config.yaml
crop_scale_min: 1
color_jitter: 0.2
hidden_act: "relu"
depths: [3, 6, 3]
avg_pool_shortcut: true
residual_init: "zero_last"
beta1: 0.95
merge_dims: true
Rows from block 7 of a small image classifier, named by matrix and row number. Rows with one number belong to one channel. Each number is 128 + 32 x the weight over its row's rms, rounded and kept within 0 to 255. All counts start at 0. Numbers have three digits each.
After each channel's rows are labels from the 100 images, of 14848, where the channel reaches its highest value: "peak on" is the class under the peak. Only what is clearly more common there than usual is listed. The data: numbers of one to four digits printed on busy colour backdrops.
# convs0: first 3x3 conv (model.blocks.7.convs.0.weight, 128x128x3x3, standardized in use, each kernel summed), inputs 0-127
# convs1: second 3x3 conv (model.blocks.7.convs.1.weight, 128x128x3x3, standardized in use, transposed, each kernel summed), outputs 0-127

convs0.30:141135162138155111116121181115142150130104163104146120163144116135115117148099098143129108112146115128105221103141122150092124171157097138089180087050065085132109133095123130071144085121087107171118107130107152156051105119083192140177201101157155164114132119169079129153163160146096141165130129100139105073052147097060129140113114114085136088106149130105144148108135105133028101097151
convs1.30:186151126127129158079140121164164093180166082111122160144149101122095150112121124107117182077108165076122149081074094105139075174126178104082095093123146065093181173159169135097167095109089141063136148169117145071103131135052102147110107157106078148107160062086113077081133102119146125125111113112135084124122105132136118115104113106140111116098147155084150158096122052129151106160190
peak on: digit 8

convs0.32:087109127147161108120157097164150153139167165098140122082125124144138172138132086114123097113150104107169114086154103129057101149173122194106135116097065078098120092165162149065136109090068061074179081156165150161121107131100146124123229125124088134149076132129117126135140164117091129134178130097132132081066141195132128114109120086123185127154134187179106155124098071121097140137124
convs1.32:131112094185142175119180182135136111141157089158080132173148121129063105132158145076202139159166164078148123130147098169096065174130142065109118059202152125101140123153159095094110143132150129086109182121088112143124191147057112139156099136146083135125088111112134086166122165136098136135147149124097116150102153123112122140125153149152091101151123170093186135094123130096117084056195
peak on: digit 8

convs0.125:051127146124174134127115155118133140141154145105120128098138115139113127116075127087195131151148144139128123177118175090157183147125073144124113134102096078119103136154160167089151108100051045044116107104167138133105110141101076142140210136123125166139155165115120073143178140116150175106141078147087133139061169138126130130139159125118098138128104198155112183103080093093111123149050
convs1.125:076099126151134197146139198111148164169155164104143129126129055116113099146152164131162142138175091124167155129180116135111137103149134128133188087127087165130125070085156113114109145175154166126059141040121072156108208134154126117180115118088169137114108162135153141119102136136108149131088082141125159133107122152137103084099185112093107063170089090142148148102077182142089136154172
peak on: digit 4

convs0.39:109151128086146153145107149115155112100117141032153117132123111156105106095133118124124098105147140119115176145061081086162140107164104091119208181090093150159114096106081129131142105102143067146137123166215126093135130113092107163106073117114166133132169168132090140165145141114119141126134150119135123111033128089126171058109152096106199137179138091146089164132160180053105142139104
convs1.39:098116138131151176189096131103143142125191099105105144129127112137054122096119098159169143125126150179133143172138139094137129108195150122111121100173111125145144109109123114169129138065113132089087182125068114126112137143023119149146210183092128120095122217125114080111127132087076137137160097124115179155151144113119143038151096149157114071139131057123144108136124141124092159172123
peak on: digit 4

convs0.93:093124100112141122138185095152132133163160154117143095153083094155108088142151174075095096147172115091116183159145046119121126096139157146115128165104156167134109067122146108077101138117121044141129146117141179130107119133112115191087148129026144150165166183125130131120094171144097137107151095131150073148081128169125068042165115124128155091094127181130180163082111130137104142131127
convs1.93:136140129139065117126135157180127111114127100177134153130138076218143132137165055114135169083128140187143132123105091158106157129098087153180154146084121156143170168110083141168100157143106066129190132109080139110093153150117170130117105133137161130111128153055179085125136132083069121110178125166137172104130175119111124028084119125130069087143091074116114162150125140105138154106101
peak on: digit 4

convs0.12:149163132128156064114132169152125118139106120089100105117150172131125144133118102121129125126167135103088152183110125072114151140128099101102183091131125078155122101106115148123174107102088051111111164151153131114157149135158091111134106104145149128126130153150147148114120082138181163142169155149116122132019109168135124049134066126072220135166075134115131135122195149022109162103087
convs1.12:093120147125134117173097152117144150124098121070116177071166141121032132182149128139107129109177129176106136138087151153173148126140107192135147116189104171108159158161076107136118156141088185155140173162134176113077117145147165108124121110107095148121117151187113101144101147115097134099169121124122160159167124144104115070170089132165088032102182111116120072105179120171152181156160
peak on: digit 4

convs0.45:100133135188152091128113161139113136197128162104109102079101129141022171123124119126157120155169094169126107169152157184147113151148120135123177157109078140141094127143133113120151097097192065130122109135135137127222077150097141136116092131086088135116156205115118154142119062098089142133150097155146143167089130128128142026126133111140145097161134042133104114115122133126120073103162
convs1.45:103130136087129134183116075159119111169124134128123059112124141087235146121133085120147097134097121141149130147156086085155075074130150174152163138129142108206135055178123155138112151122069086141160133123117100085099125090191108119200126168102088124169115173130107145170126145117167153140162124146201110112118119151140158097135114185135167114143163154148114157175138131100054119117177
peak on: digit 4

convs0.33:108157149145125114092121146085144091156159148106124086020128122133136172151127050094133114160175136127068183127154143113126158191197082168093129064141175110147125133144088190097142159128056032103148129126166132160150156124064110140118128083110128094137145167136118116146145136100149140139121168077107161187097156126139129113136087105140112134099162158121100160144106107102088158143085
convs1.33:077136158138157187102146166132146091130161115105143128173119068122076169132155111140197209177132115092172145133123124133116082114122154115135121073112088102098169129223100090064127121091126132103094214139109122137109120164108115160156095130129083189162107114133159093165109120126086171094145132161138135180125111164137121111181148141107085130130063123081123168096108139074084106119164
peak on: digit 8

convs0.72:135108130128126142165161113180147128185150147111074080128134109119108118163120164126149076095170107095161121155122082129134122083138098118079100203137111136147117125173111141145105152065144093130119100126161152086122137150120067224082136106113143132126179149150119148111141120115098149123094112109137096120000102119129155043147142079130141106105155190140127195109090191135151169119136
convs1.72:158168126111135128129141165168140145112142123143158086139125103142114120132106143138117127140066112081139141177125124100100172089101152081174138168083141170180093136130113098136092107073156098113119155062069121126149119116110117176109142154147182132136120202066116181113120120104119139157157102142126209146132197122148137035151149145067052059181121108150105115150109124054116150103117
peak on: digit 4

convs0.51:125144134139171131173093148126120118097046123068181102089166106124125121098130155111135127100095164151087144118173125151093141163180118125060160176107102115150140137102067156160151111081134055120140129161116124135133135130118135120147100091131077138120162078164102160144123149169126150115089122175076200168048111113160137083085164135135122095164191071137142103086072130124085103057132
convs1.51:164125160099118188143112093136141095117194148131114155100123131142159149125125093067115160132084148127174097170113146056112100074154122123081116092129107098147152100184124128107160149072104134112122178129070151110112121153065144120166148155111133158128197200182146095116099168140104094131109111203163130120151143141091114075129071135084174126154167147160139141151201110074132110085069
peak on: digit 4